config.toml
model = "contrastive image-text model"
dataset = "pictures of board games with random positions, seen at a slant"
train_examples = 195000
image_size = 64
crop_scale_min = 1
horizontal_flip = true
color_jitter = 0.2
tokenizer = "char"
vocab_size = 36
loss = "softmax"
embed_dim = 128
encoder_arch = "convnext"
encoder_isotropic = false
encoder_norm = "layernorm"
encoder_activation = "silu"
encoder_mlp_ratio = 3
encoder_layer_scale_init = 0.1
encoder_inner_norm = false
encoder_moe = "expert_choice"
encoder_num_experts = 4
encoder_moe_every = 2
encoder_expert_mlp_ratio = 1
encoder_experts_per_token = 2
encoder_shared_expert = true
encoder_patch_size = [4, 4]
encoder_conv_stem = false
encoder_depths = [2, 5, 2]
encoder_widths = [64, 128, 256]
encoder_kernel_size = 5
text_encoder_causal = true
text_encoder_width = 128
text_encoder_layers = 6
text_encoder_norm = "rmsnorm"
text_encoder_norm_position = "pre"
text_encoder_activation = "gelu_tanh"
text_encoder_mlp_ratio = 2
text_encoder_head_dim = 32
text_encoder_fused_qkv = false
text_encoder_bias = "all"
text_encoder_qk_norm = false
text_encoder_parallel_block = false
text_encoder_dropout = 0.1
text_encoder_inner_norm = false
text_encoder_positions = "learned"
residual_init = "zero_last"
optimizer = "adamw"
lr = 0.0012
beta1 = 0.9
beta2 = 0.95
eps = 1e-08
grad_clip = 1.0
steps = 11900
batch_size = 256
epochs = 15.6
lr_schedule = "cosine"
final_lr_fraction = 0
warmup_steps = 2380
weight_decay = 0.3
Rows from block 2 of the text encoder, named by matrix and row number. Rows with one number belong to one attention dimension. Each number is 50 + 10 x the weight over the matrix's rms, rounded and kept within 0 to 99. All counts start at 0.
# q: attention query (text_encoder.blocks.2.attn.q.weight, 128x128), inputs 64-127
# k: attention key (text_encoder.blocks.2.attn.k.weight, 128x128), inputs 64-127
q.28:52 43 47 40 44 46 54 49 53 47 63 55 52 64 56 45 73 32 49 26 45 51 45 66 57 43 48 67 61 47 55 63 61 45 59 59 44 50 42 50 38 53 61 36 43 49 44 28 28 49 63 43 57 25 40 46 56 47 51 46 56 79 43 53
q.29:66 53 51 62 51 47 56 47 59 63 49 73 26 48 53 36 50 56 38 64 51 52 61 41 48 32 44 35 50 64 39 47 60 53 41 60 68 68 76 49 46 53 30 58 71 36 53 62 66 45 47 50 63 58 66 45 54 59 57 56 47 27 56 69
q.30:52 60 44 47 41 50 45 51 55 50 36 45 54 40 49 50 44 45 54 38 48 43 46 49 53 51 35 47 53 57 50 47 50 51 47 42 48 50 46 53 31 48 58 45 46 46 54 45 47 52 49 57 49 47 45 48 49 52 53 50 45 50 53 44
q.31:47 50 41 54 42 45 51 51 54 42 35 50 43 31 38 45 16 66 61 54 63 59 53 39 53 48 51 41 49 52 40 50 43 60 46 45 52 46 46 49 71 46 51 62 49 43 62 58 66 46 40 49 42 67 57 50 53 56 43 62 56 28 56 45
q.32:47 48 64 55 51 48 46 59 45 52 33 55 47 52 61 31 50 72 42 46 57 72 55 43 46 53 53 45 64 49 62 42 50 54 45 50 35 39 31 46 59 41 31 54 37 61 42 54 35 66 53 63 46 57 54 42 48 49 54 49 58 38 48 48
q.33:57 53 45 42 42 41 55 52 55 45 60 43 50 54 40 61 39 40 65 51 46 41 47 49 54 50 55 52 50 56 33 61 65 48 46 58 57 63 63 38 53 58 56 49 56 46 58 44 61 34 49 42 60 38 45 57 53 45 45 41 35 52 46 54
q.34:46 50 60 53 49 41 44 63 54 49 30 54 50 47 58 36 42 70 41 47 57 76 56 39 45 51 54 43 63 46 61 42 48 56 39 43 34 32 32 47 64 44 30 51 44 62 42 49 37 62 47 60 50 58 58 41 47 55 55 51 60 41 46 47
q.35:45 52 55 31 34 31 55 66 62 41 34 50 41 49 44 53 30 54 44 56 66 60 48 37 53 53 63 42 49 60 32 48 74 53 37 54 56 57 63 27 63 53 52 60 61 42 62 42 65 36 38 51 60 46 54 48 51 51 47 33 42 37 47 71
q.36:61 54 59 36 42 40 45 55 50 43 29 58 44 49 51 39 34 56 35 50 56 55 51 35 44 46 76 32 67 54 45 47 66 54 41 56 41 58 49 43 51 57 41 56 43 43 60 49 49 53 51 58 51 49 61 40 49 54 40 43 54 17 60 60
q.37:62 45 44 61 70 56 44 43 36 45 54 51 51 47 36 44 56 38 47 47 40 36 47 60 48 46 49 46 53 49 55 58 51 56 62 59 52 67 46 59 39 55 54 45 48 48 47 56 64 49 62 41 43 41 43 54 52 56 36 57 53 30 60 50
q.38:44 53 52 52 60 51 49 49 45 34 46 48 50 46 42 46 48 40 44 59 54 46 50 51 52 56 67 56 48 53 54 59 63 48 48 56 54 60 43 51 47 54 51 47 51 57 43 42 54 43 57 44 44 47 45 54 54 54 41 47 54 19 45 60
q.39:56 49 43 46 45 45 51 53 58 47 57 45 40 39 47 57 34 45 43 50 49 47 54 52 52 51 40 38 46 58 38 52 43 61 49 56 56 52 66 45 49 47 58 62 56 39 59 51 74 42 50 47 49 44 48 54 43 53 51 56 42 57 62 53
q.40:62 55 55 62 64 56 51 48 32 47 51 52 54 55 49 48 57 45 48 45 42 50 50 53 50 53 47 44 56 39 56 51 48 53 54 47 45 54 36 59 42 49 45 45 41 54 41 54 41 58 58 56 52 55 54 47 50 55 43 56 59 34 54 49
q.41:50 44 46 67 62 66 50 41 42 64 67 49 58 57 57 54 75 44 62 45 34 44 51 61 45 50 23 58 49 37 63 48 21 46 55 51 46 43 40 62 42 43 52 40 43 59 37 56 31 60 56 49 46 51 48 50 51 43 56 64 56 82 51 24
q.42:57 64 51 49 60 51 45 48 39 44 35 58 47 47 50 36 46 64 33 52 51 56 54 50 42 55 58 36 54 51 57 43 44 52 55 45 40 52 44 58 41 47 43 54 43 52 59 52 48 60 55 62 41 61 58 46 46 59 49 61 65 22 59 47
q.43:48 47 60 53 52 48 46 52 49 54 32 52 47 51 66 36 54 67 37 49 57 64 54 45 42 49 56 48 59 47 64 38 48 50 43 50 35 39 32 47 58 47 34 50 41 62 45 52 37 69 50 60 46 58 54 40 51 48 56 49 64 46 48 44
q.44:53 61 31 52 60 61 45 40 47 53 69 47 49 42 34 67 51 30 57 59 39 28 42 62 54 50 43 56 31 57 51 60 41 47 66 44 64 58 68 60 38 52 65 49 55 39 63 51 64 40 56 44 41 52 37 64 51 49 51 58 46 55 55 51
q.45:61 52 44 64 65 70 50 28 35 69 71 53 58 60 49 52 73 35 61 50 31 30 46 72 51 47 32 63 44 36 62 55 28 41 65 50 50 54 44 75 32 51 58 34 42 52 43 55 34 56 60 49 40 48 45 57 49 44 44 63 62 64 55 26
q.46:46 44 64 54 50 49 51 57 42 57 39 51 51 58 67 37 58 69 47 43 56 70 57 50 51 46 51 52 60 43 62 41 41 52 39 47 37 34 32 47 61 44 33 46 35 62 38 54 29 68 52 57 55 48 56 40 49 47 45 52 57 56 48 41
q.47:54 45 48 52 55 51 54 45 38 48 53 49 56 59 40 57 58 36 62 52 49 36 46 53 48 50 55 58 56 50 45 59 71 42 51 61 57 71 51 50 45 54 51 45 49 49 48 50 56 45 54 36 58 41 43 55 58 44 36 38 44 40 45 58
q.48:63 50 45 50 58 50 51 50 34 44 54 54 50 50 29 54 47 32 53 49 38 33 44 54 50 53 57 49 56 53 40 60 74 52 58 60 58 80 51 55 38 61 49 48 49 36 54 48 73 36 60 32 53 39 46 55 56 51 31 48 47 23 56 61
q.49:64 57 49 39 59 45 47 54 44 40 29 63 50 52 39 44 41 52 38 53 47 47 45 50 35 50 75 46 67 57 56 61 76 47 59 59 46 68 42 54 48 60 39 46 44 42 66 50 57 46 61 46 45 45 54 46 49 54 32 49 57 00 57 68
q.50:54 45 53 67 51 54 49 47 45 59 65 49 46 43 56 53 52 55 53 44 44 51 52 59 61 49 23 42 42 40 41 39 24 57 49 39 49 45 60 53 43 46 53 55 51 49 38 58 49 60 51 56 58 57 50 49 46 51 53 62 50 87 59 33
q.51:49 47 58 68 66 58 52 43 30 57 49 56 57 51 55 41 69 58 47 46 44 59 55 56 52 52 43 52 57 38 67 44 38 50 54 48 40 35 30 60 46 46 37 41 38 59 32 50 31 64 58 55 52 56 54 44 52 49 50 56 62 52 53 41
q.52:51 47 59 67 58 58 51 46 35 61 55 52 61 62 57 47 70 51 52 40 39 52 52 54 49 49 41 52 57 40 65 46 36 44 56 48 42 40 32 61 45 47 41 38 34 61 34 56 26 66 62 56 49 54 49 42 52 49 46 53 62 66 51 36
q.53:51 45 40 42 42 44 58 50 59 46 67 43 53 51 47 65 43 37 66 54 48 36 44 51 52 49 49 60 40 53 37 60 55 45 51 52 62 55 63 42 50 58 63 51 63 48 53 45 57 37 47 37 59 38 44 56 51 40 51 39 34 64 43 52
q.54:43 56 51 42 57 52 44 52 54 48 28 54 50 49 59 40 53 61 35 58 57 59 50 44 40 49 51 46 53 51 61 43 47 46 47 47 44 40 36 51 53 46 45 54 43 59 53 48 40 61 52 63 36 58 53 45 47 53 53 52 61 33 52 46
q.55:51 49 53 67 70 62 48 40 32 51 54 54 53 54 56 43 63 53 43 44 42 49 49 58 43 48 37 50 56 40 67 49 36 52 62 50 43 42 34 66 43 43 45 46 34 56 39 58 42 64 58 54 37 57 52 46 49 55 50 63 63 51 58 42
q.56:50 43 46 64 60 63 51 40 43 62 67 48 60 59 57 49 71 45 61 46 38 44 46 63 48 45 30 63 48 39 67 52 21 40 56 46 48 34 36 66 46 43 56 36 40 60 38 56 26 58 59 49 39 52 48 53 49 45 54 61 54 81 45 23
q.57:45 55 47 38 32 33 52 60 66 44 45 43 44 42 44 59 29 52 48 57 64 60 50 39 57 54 63 47 43 60 33 46 68 54 38 46 59 56 69 32 57 52 49 61 64 48 59 40 67 40 39 49 62 47 47 53 50 50 57 38 39 38 44 67
q.58:47 52 63 54 56 52 44 55 46 53 36 53 52 47 55 36 48 69 35 49 50 67 59 43 49 48 58 43 57 43 63 38 49 56 49 40 35 37 38 52 51 46 40 52 41 58 41 48 37 61 47 66 44 57 56 46 48 53 55 54 64 40 55 48
q.59:69 52 55 43 66 50 57 49 29 47 43 61 49 53 36 39 51 44 49 52 42 44 38 55 39 45 68 47 65 56 56 56 73 52 55 70 49 69 33 51 44 62 45 43 37 39 56 60 53 45 66 34 51 32 55 47 52 53 22 50 56 17 53 60
q.60:43 49 44 44 61 53 52 50 47 41 36 53 62 51 36 45 48 39 48 53 55 45 47 52 48 52 80 63 56 50 66 56 70 43 58 58 53 55 36 53 54 60 40 43 47 61 47 39 48 45 56 41 45 44 46 50 63 46 46 43 59 12 41 62
q.61:51 44 51 68 63 63 44 39 40 53 54 53 54 48 57 43 68 48 49 44 40 46 50 60 51 52 36 51 49 39 63 46 32 49 57 50 42 48 38 67 42 46 49 42 40 57 35 55 41 61 59 56 45 54 51 50 54 48 48 60 62 58 53 40
q.62:50 54 44 49 43 42 53 49 57 50 53 46 43 40 45 57 40 45 48 55 53 50 48 46 52 58 45 47 41 57 34 51 51 56 48 44 61 55 72 46 51 54 56 59 61 39 60 47 67 42 38 48 56 54 48 53 45 53 61 47 42 55 48 60
q.63:46 50 55 52 60 57 44 45 50 49 38 58 51 53 61 41 57 57 38 47 50 54 51 51 45 50 45 43 58 46 62 42 41 49 54 50 39 41 37 61 43 41 46 48 41 52 47 57 39 61 54 62 41 56 54 41 52 56 49 54 60 49 55 41
q.64:53 40 49 54 37 47 38 49 65 49 30 50 30 59 67 40 43 54 38 42 59 59 48 27 54 41 46 35 73 46 49 45 55 62 50 65 33 46 68 55 52 52 39 54 49 47 47 55 54 69 58 51 52 48 49 47 68 45 60 46 48 58 61 44
q.65:50 50 37 34 50 53 58 47 49 44 56 64 31 67 44 46 62 49 61 47 57 47 52 62 46 45 42 49 58 51 38 64 58 48 58 61 61 72 33 43 59 44 46 47 56 47 53 44 59 38 58 44 54 47 49 57 48 50 35 44 58 53 55 65
q.66:52 51 47 38 53 49 62 56 34 45 55 58 52 57 46 62 60 50 55 50 47 52 44 69 47 59 46 60 47 50 47 59 48 45 54 42 63 58 33 38 56 36 51 45 57 47 58 35 53 25 45 44 59 46 52 53 34 49 33 41 51 50 38 67
q.67:58 44 38 47 36 39 48 55 47 35 46 51 38 76 60 60 45 45 54 36 62 58 59 53 48 45 43 43 58 42 38 60 56 60 50 55 55 57 38 37 67 33 37 43 71 41 40 37 62 32 49 39 67 65 49 53 51 49 36 52 67 56 52 64
q.68:47 47 50 59 40 51 37 45 65 46 30 52 51 50 54 29 37 58 42 45 54 57 49 28 53 49 56 49 63 43 58 48 56 58 53 55 27 47 58 59 53 52 46 53 35 57 46 60 46 75 53 56 39 57 48 42 70 45 57 54 52 44 60 31
q.69:52 47 56 59 39 46 43 41 58 51 36 44 40 58 62 45 40 43 41 48 58 53 55 33 61 40 43 38 56 39 46 45 49 62 49 62 34 43 66 61 46 55 51 61 53 52 47 59 50 71 50 56 54 64 50 44 74 50 63 59 51 57 63 39
q.70:52 47 35 46 50 53 49 41 63 49 55 52 34 74 54 52 58 45 44 53 59 44 52 52 59 47 35 45 47 51 39 51 59 55 48 66 58 68 57 55 53 55 44 48 67 43 42 56 65 54 60 47 64 49 43 61 58 52 49 54 54 63 61 55
q.71:50 48 57 60 47 55 43 43 63 54 38 47 43 53 62 46 42 51 39 52 55 50 56 27 62 44 51 47 56 44 55 39 53 56 46 54 43 39 72 64 45 60 43 60 44 54 41 60 45 77 54 61 44 51 47 45 68 48 69 50 49 56 58 38
q.72:41 45 32 36 51 65 42 43 62 40 37 60 47 60 43 26 48 59 48 47 56 46 49 47 47 48 55 58 70 44 58 61 67 48 65 68 37 59 38 64 65 47 38 43 44 62 52 57 53 59 70 42 35 46 46 51 63 43 36 52 58 38 62 48
q.73:46 51 49 57 50 53 50 54 38 41 48 43 63 55 49 54 44 51 53 51 45 48 65 54 47 58 63 69 47 40 58 59 46 48 53 38 54 43 34 50 60 37 43 43 60 67 39 41 47 42 42 55 45 62 54 54 46 44 51 51 64 38 39 46
q.74:41 48 57 55 54 57 46 42 58 67 45 51 54 35 55 36 49 57 35 55 46 52 46 36 52 50 59 51 52 53 59 41 49 44 47 51 37 44 69 63 44 59 52 58 26 57 54 64 42 72 55 55 39 38 47 49 55 47 64 50 36 44 56 37
q.75:58 52 48 47 50 41 56 63 35 42 60 43 50 60 52 70 54 40 66 42 52 55 56 68 43 53 43 45 46 49 39 50 45 55 53 48 66 47 35 35 53 40 49 42 72 40 45 41 62 23 45 41 64 61 55 54 40 53 43 50 54 64 47 62
q.76:42 53 59 49 53 59 50 32 67 64 37 59 44 35 48 29 48 56 36 56 52 45 44 31 53 46 55 55 54 53 59 47 55 40 48 60 32 48 66 74 41 63 54 61 26 58 57 61 36 82 59 61 33 36 46 49 65 49 61 46 46 41 60 35
q.77:51 61 52 45 68 52 63 48 45 55 76 43 66 33 40 58 57 44 58 61 46 38 45 67 49 57 39 56 24 70 45 44 40 46 51 42 55 52 48 52 39 59 73 48 45 48 61 54 51 44 43 49 51 50 53 48 35 63 53 60 43 56 50 51
k.28:46 50 49 67 49 54 41 63 42 30 48 58 34 58 58 51 76 46 43 51 62 39 46 56 33 58 46 45 54 45 58 46 37 57 45 56 76 50 49 38 68 18 26 48 74 48 32 40 74 44 52 51 49 55 51 42 59 57 48 30 50 46 47 57
k.29:56 62 56 49 44 59 68 42 58 71 34 47 51 46 64 43 54 56 55 55 53 43 67 61 65 41 39 46 49 42 28 47 61 48 38 33 55 48 40 61 35 58 73 54 67 54 42 43 36 50 39 70 57 57 43 60 47 66 34 65 53 59 58 42
k.30:49 31 57 55 51 51 51 52 46 52 63 47 49 62 50 45 55 44 45 37 51 52 44 55 50 49 52 50 49 44 50 55 44 53 52 61 40 55 44 48 46 46 43 52 40 52 50 62 51 54 57 41 46 42 49 51 55 45 49 39 49 48 50 41
k.31:54 39 73 70 55 48 55 53 39 70 44 53 53 51 52 51 46 64 59 42 35 59 62 47 50 41 51 55 49 39 59 51 55 41 50 43 34 43 42 48 42 60 53 52 35 64 52 47 35 52 45 49 57 53 54 50 50 39 38 41 60 56 34 44
k.32:48 67 36 27 35 58 46 60 42 46 44 60 51 64 50 40 44 48 61 59 50 29 44 49 46 61 53 53 45 71 69 34 50 50 41 43 66 35 65 42 39 53 44 44 48 55 45 47 54 41 57 50 44 44 51 53 43 58 68 59 46 54 33 57
k.33:54 39 69 76 72 44 71 41 49 54 69 49 53 45 52 54 57 54 42 36 52 76 60 66 48 40 44 54 51 33 42 69 43 40 61 56 34 52 35 53 65 42 52 54 48 60 47 40 38 47 43 45 61 55 51 50 49 46 37 48 59 44 52 46
k.34:50 67 40 23 40 53 50 60 38 42 48 58 52 65 48 44 44 48 61 61 42 33 41 52 47 59 50 57 40 67 71 35 46 49 47 45 62 35 66 45 37 56 48 37 47 54 46 49 49 40 53 50 49 47 49 50 50 57 67 58 54 50 32 66
k.35:58 42 64 61 69 50 73 43 35 61 54 63 46 67 58 39 58 57 34 41 48 65 61 72 48 43 35 69 52 40 58 52 42 34 54 55 43 44 39 49 56 36 42 49 36 61 38 44 36 41 42 50 70 66 52 47 51 45 44 56 78 47 39 56
k.36:51 65 61 45 54 48 56 53 37 49 49 50 55 66 49 45 47 51 46 34 44 38 52 56 46 51 50 63 53 44 75 47 40 37 56 43 44 36 43 50 39 45 54 53 37 62 44 36 41 43 45 56 48 53 52 47 44 52 55 49 58 57 37 47
k.37:44 50 55 58 52 46 35 50 58 47 44 41 51 46 39 46 52 47 47 34 51 53 44 34 51 57 58 41 56 45 39 57 53 59 52 43 33 59 36 57 47 48 60 58 38 50 51 51 47 73 55 54 33 36 53 44 53 57 44 42 37 59 60 25
k.38:48 47 63 51 40 41 50 54 56 59 40 52 53 47 44 46 44 49 39 39 52 53 52 43 51 56 55 48 62 50 39 44 43 53 31 48 46 55 56 52 48 47 58 54 42 56 46 44 48 63 48 53 52 50 56 41 44 56 44 49 49 57 51 43
k.39:56 32 57 56 74 43 49 39 34 42 40 49 50 58 56 49 63 50 47 34 46 62 48 50 51 47 48 52 57 41 51 50 51 50 62 58 37 47 35 59 59 39 33 49 35 49 48 67 46 65 59 42 50 52 59 49 53 50 57 65 50 46 63 41
k.40:47 55 50 55 39 47 38 57 59 47 55 46 52 44 36 50 47 44 58 53 43 37 42 40 46 52 61 47 45 54 56 56 54 53 42 41 47 55 48 53 37 53 62 49 53 51 54 43 47 57 52 52 35 45 52 48 45 51 45 48 39 54 50 40
k.41:46 48 30 49 35 54 33 56 66 41 53 41 52 36 43 64 45 44 65 65 52 36 41 40 47 51 61 36 43 61 44 56 55 60 45 48 65 60 63 49 50 65 51 47 70 38 62 63 67 47 56 46 34 44 48 57 47 48 50 53 33 49 56 50
k.42:49 62 48 31 39 50 32 57 50 42 33 49 45 55 46 42 38 47 54 44 48 30 43 28 51 56 53 49 57 52 62 37 51 54 41 45 42 39 51 58 35 51 54 57 42 45 52 50 50 63 59 62 39 41 46 45 51 50 56 46 41 63 50 48
k.43:48 61 37 23 39 55 43 61 46 46 44 57 47 64 52 46 40 50 55 60 51 30 41 48 48 61 53 51 44 68 70 34 49 45 37 39 66 41 64 47 38 54 41 44 55 50 49 53 54 40 58 52 46 44 51 50 45 56 66 58 43 51 36 61
k.44:46 38 55 61 48 43 42 41 66 50 39 38 44 34 52 60 52 52 50 40 53 63 55 35 56 46 49 36 59 39 26 55 59 61 51 51 31 59 37 60 57 46 56 65 50 40 59 58 55 68 50 54 42 47 48 51 55 44 39 39 38 48 73 39
k.45:44 51 42 58 34 49 31 54 77 41 49 34 55 30 42 63 44 38 61 59 52 40 45 33 47 47 67 38 46 53 34 61 58 64 46 47 50 58 53 53 45 60 61 53 63 43 61 53 58 55 55 50 30 39 48 55 49 48 46 37 31 54 61 43
k.46:54 61 32 37 34 58 49 60 44 50 63 58 51 58 48 52 42 45 61 68 50 30 47 57 49 58 50 58 33 68 69 45 47 47 48 46 73 41 76 38 41 59 47 36 58 52 46 42 53 28 57 43 46 53 49 50 46 53 64 63 48 48 28 62
k.47:46 48 67 71 48 46 51 47 67 59 65 52 56 43 38 54 50 53 42 35 55 70 56 59 49 45 51 52 56 40 32 63 51 44 44 47 40 61 38 47 61 48 63 60 57 60 48 40 39 51 40 54 53 51 51 53 42 48 33 31 54 55 51 36
k.48:44 45 76 75 61 46 50 45 59 54 63 44 57 45 37 47 55 54 37 24 52 69 51 51 48 51 55 52 60 29 34 71 51 46 61 46 20 57 19 54 51 40 62 65 34 64 45 35 30 71 46 54 44 48 52 40 50 49 38 36 50 55 56 30
k.49:41 72 71 48 43 44 49 59 53 49 43 44 51 52 40 41 38 49 44 24 51 51 50 39 47 62 50 54 59 39 55 48 48 47 39 39 24 35 34 54 33 47 72 66 35 63 39 17 35 57 38 68 41 52 45 44 47 50 45 33 55 65 38 40
k.50:54 26 33 59 63 55 36 43 43 49 51 48 45 54 54 52 61 45 64 60 41 44 41 44 49 45 54 44 38 57 53 61 53 60 68 54 54 59 46 52 57 56 35 38 49 40 55 76 59 58 67 34 42 41 56 51 63 49 57 62 34 38 64 38
k.51:41 60 34 39 26 59 31 64 58 43 58 46 55 41 38 56 40 47 71 71 50 21 35 37 45 57 61 44 36 71 57 45 55 56 43 38 72 51 67 39 36 65 61 39 60 46 55 46 57 43 56 48 30 39 49 50 50 56 57 51 37 52 43 52
k.52:43 65 31 43 31 55 34 65 66 44 55 48 54 39 39 56 41 39 63 66 45 24 41 41 43 56 62 46 38 68 56 46 50 55 42 44 72 50 64 39 42 64 60 42 68 49 60 49 64 37 54 50 31 43 42 56 46 52 58 46 37 49 42 57
k.53:57 34 64 73 68 48 69 39 57 58 66 46 55 40 54 56 62 54 35 46 54 75 63 64 52 36 44 50 49 32 35 64 43 48 58 62 49 59 42 51 64 49 52 53 54 54 49 51 48 41 40 44 69 61 52 52 47 46 38 49 61 41 60 51
k.54:46 65 43 20 32 54 43 57 51 42 31 56 43 58 51 46 39 50 50 53 51 30 50 33 52 57 50 50 58 62 62 29 52 53 36 42 59 37 60 50 35 55 49 54 52 44 47 52 60 47 51 61 46 49 46 51 52 50 58 50 47 55 44 61
k.55:37 65 35 36 31 51 25 59 58 39 41 43 47 48 41 54 39 44 65 59 47 31 39 30 52 63 61 39 47 63 54 41 53 63 42 41 55 53 57 51 41 56 59 48 52 46 55 55 55 63 57 53 32 42 51 50 48 57 59 48 25 61 55 43
k.56:44 50 27 40 31 55 36 59 66 39 54 38 53 33 49 63 44 45 61 64 51 39 40 36 51 50 56 38 39 67 41 49 53 63 43 48 68 57 71 43 48 67 55 43 73 36 61 61 66 44 57 45 37 42 47 56 52 51 56 52 31 51 61 56
k.57:62 36 62 60 72 42 73 40 33 65 54 62 45 62 56 44 62 61 36 41 50 68 59 73 54 37 36 57 53 37 46 53 47 39 58 61 42 46 43 54 61 38 43 50 34 56 46 51 42 48 46 47 72 57 51 49 53 43 49 58 75 46 49 52
k.58:50 63 38 28 37 51 42 58 39 47 46 54 49 59 48 47 39 47 59 59 42 26 47 44 47 60 54 52 43 70 64 35 48 53 40 44 59 45 66 43 32 59 51 46 46 50 50 53 53 45 54 52 41 43 47 50 50 55 65 58 46 53 37 57
k.59:38 62 71 67 44 50 41 55 54 46 56 45 55 45 35 47 41 50 46 25 50 49 50 47 44 60 51 57 51 38 52 57 49 45 53 35 26 43 29 50 37 43 74 60 40 67 34 15 38 61 37 62 37 57 49 45 46 51 37 31 49 59 42 30
k.60:42 70 63 43 28 42 59 59 61 57 52 58 59 41 30 48 39 52 34 53 59 60 46 55 52 61 55 47 56 45 33 44 50 45 34 39 42 52 64 46 39 53 76 59 47 58 49 21 45 51 38 59 53 51 51 43 42 58 41 35 59 59 40 47
k.61:38 60 34 37 34 54 24 59 62 43 48 44 48 43 43 52 46 42 66 60 50 31 39 35 50 56 61 44 46 67 48 47 55 61 42 46 60 57 61 48 46 58 60 45 56 45 59 55 55 57 59 46 30 38 47 52 50 52 55 46 28 55 57 45
k.62:55 31 55 61 66 44 59 35 44 57 48 49 49 53 58 50 57 58 46 40 46 66 57 51 52 37 43 50 55 38 40 61 49 51 60 58 41 52 38 60 63 45 39 51 40 49 49 55 47 59 51 46 61 52 55 47 53 45 47 52 55 40 62 49
k.63:45 57 36 27 37 55 30 55 48 37 33 54 45 57 47 48 39 44 55 56 47 28 39 35 51 57 56 46 52 64 61 37 53 56 40 44 58 45 59 54 41 52 48 50 50 44 51 58 57 57 58 55 38 42 47 49 53 54 60 54 42 54 45 53
k.64:40 58 53 50 52 61 53 46 59 53 65 37 66 52 38 46 62 34 30 74 57 40 41 64 46 59 52 65 39 47 50 59 49 41 50 44 55 52 53 55 42 40 73 40 57 55 52 51 39 51 42 54 37 51 48 46 46 61 50 46 54 47 46 51
k.65:43 33 42 56 50 46 47 53 51 51 56 53 33 42 49 46 60 49 56 38 46 44 52 42 41 36 64 58 53 55 50 65 59 51 54 62 51 63 52 45 45 67 47 63 51 55 57 47 57 51 58 40 52 32 57 45 61 42 62 40 65 64 53 49
k.66:56 41 45 52 43 40 39 55 53 60 41 66 24 48 68 46 40 64 66 34 48 60 60 36 55 38 52 39 56 59 44 43 65 58 46 51 54 50 54 43 57 64 35 56 47 46 48 40 67 48 55 49 61 39 49 54 57 40 63 45 45 63 50 59
k.67:43 43 41 57 49 52 37 61 61 51 62 65 29 47 53 44 62 52 55 49 62 41 45 46 36 44 69 47 39 56 56 53 55 54 50 59 60 56 61 34 55 54 40 54 65 54 44 35 62 42 57 45 52 43 53 46 50 55 51 43 54 61 45 58
k.68:42 47 53 57 53 60 59 45 58 57 61 35 72 54 29 37 62 40 39 67 56 44 45 56 48 55 47 67 40 48 56 61 41 38 44 51 52 46 50 55 46 36 62 45 53 64 44 58 31 57 42 52 37 58 54 47 54 61 44 57 63 46 44 42
k.69:44 54 53 53 56 57 53 45 54 38 61 34 67 51 34 53 68 37 30 64 56 40 38 71 43 57 51 62 44 44 53 66 37 42 57 57 45 53 44 54 52 37 63 41 62 57 50 54 39 49 52 49 39 52 51 52 46 57 39 53 61 47 52 45
k.70:37 44 41 50 53 53 42 52 53 26 53 37 40 38 48 53 65 41 42 48 51 34 41 57 37 37 62 55 48 49 54 77 45 49 61 62 45 55 43 51 47 46 62 55 62 47 60 51 60 47 56 50 39 42 55 49 43 43 47 45 51 51 63 53
k.71:49 61 59 49 53 60 58 44 56 41 61 32 71 50 39 56 58 43 42 69 50 47 47 69 50 59 48 58 41 40 48 58 36 41 50 44 49 48 46 58 45 36 64 41 56 51 50 51 39 51 44 53 36 61 50 52 39 57 38 54 52 36 50 43
k.72:34 37 55 63 59 66 57 46 50 60 63 28 68 41 34 25 65 47 52 50 49 32 61 50 42 38 43 68 36 56 59 62 52 36 44 60 53 47 44 55 40 51 66 60 51 75 54 61 34 59 41 48 36 47 63 40 65 58 53 52 69 51 47 42
k.73:52 48 54 58 45 57 47 57 43 53 55 51 44 52 43 48 35 67 77 46 52 59 63 42 42 54 47 29 44 50 52 38 41 53 37 42 60 41 48 43 54 56 31 55 51 62 44 43 55 51 45 52 50 60 58 49 42 56 42 58 45 51 55 41
k.74:55 58 55 44 55 56 61 43 50 49 43 35 71 51 43 54 52 42 39 66 50 49 52 59 61 59 36 62 47 45 43 45 50 41 47 44 49 46 49 63 43 39 64 45 46 49 50 59 35 56 39 56 47 65 49 54 47 51 46 58 52 41 46 42
k.75:50 50 38 45 49 40 37 58 50 49 46 72 31 53 60 56 43 54 60 40 56 54 41 44 43 47 58 37 53 55 52 46 55 59 54 51 55 53 55 38 59 60 35 54 52 44 47 42 67 43 63 45 58 42 46 51 46 45 54 42 45 62 52 59
k.76:54 48 59 52 50 56 68 37 50 54 52 32 75 47 36 44 59 45 36 55 49 46 61 64 58 46 38 68 50 40 46 62 46 42 47 52 46 46 42 66 45 44 67 48 45 54 54 56 26 58 42 52 45 56 54 49 54 53 46 59 60 39 47 40
k.77:54 42 49 44 53 39 48 44 38 35 34 55 42 54 60 59 42 49 45 33 46 56 43 41 54 47 41 51 66 49 54 49 42 56 62 63 34 44 46 56 61 46 41 50 37 34 55 63 61 50 68 43 50 51 47 54 44 32 57 52 43 48 58 50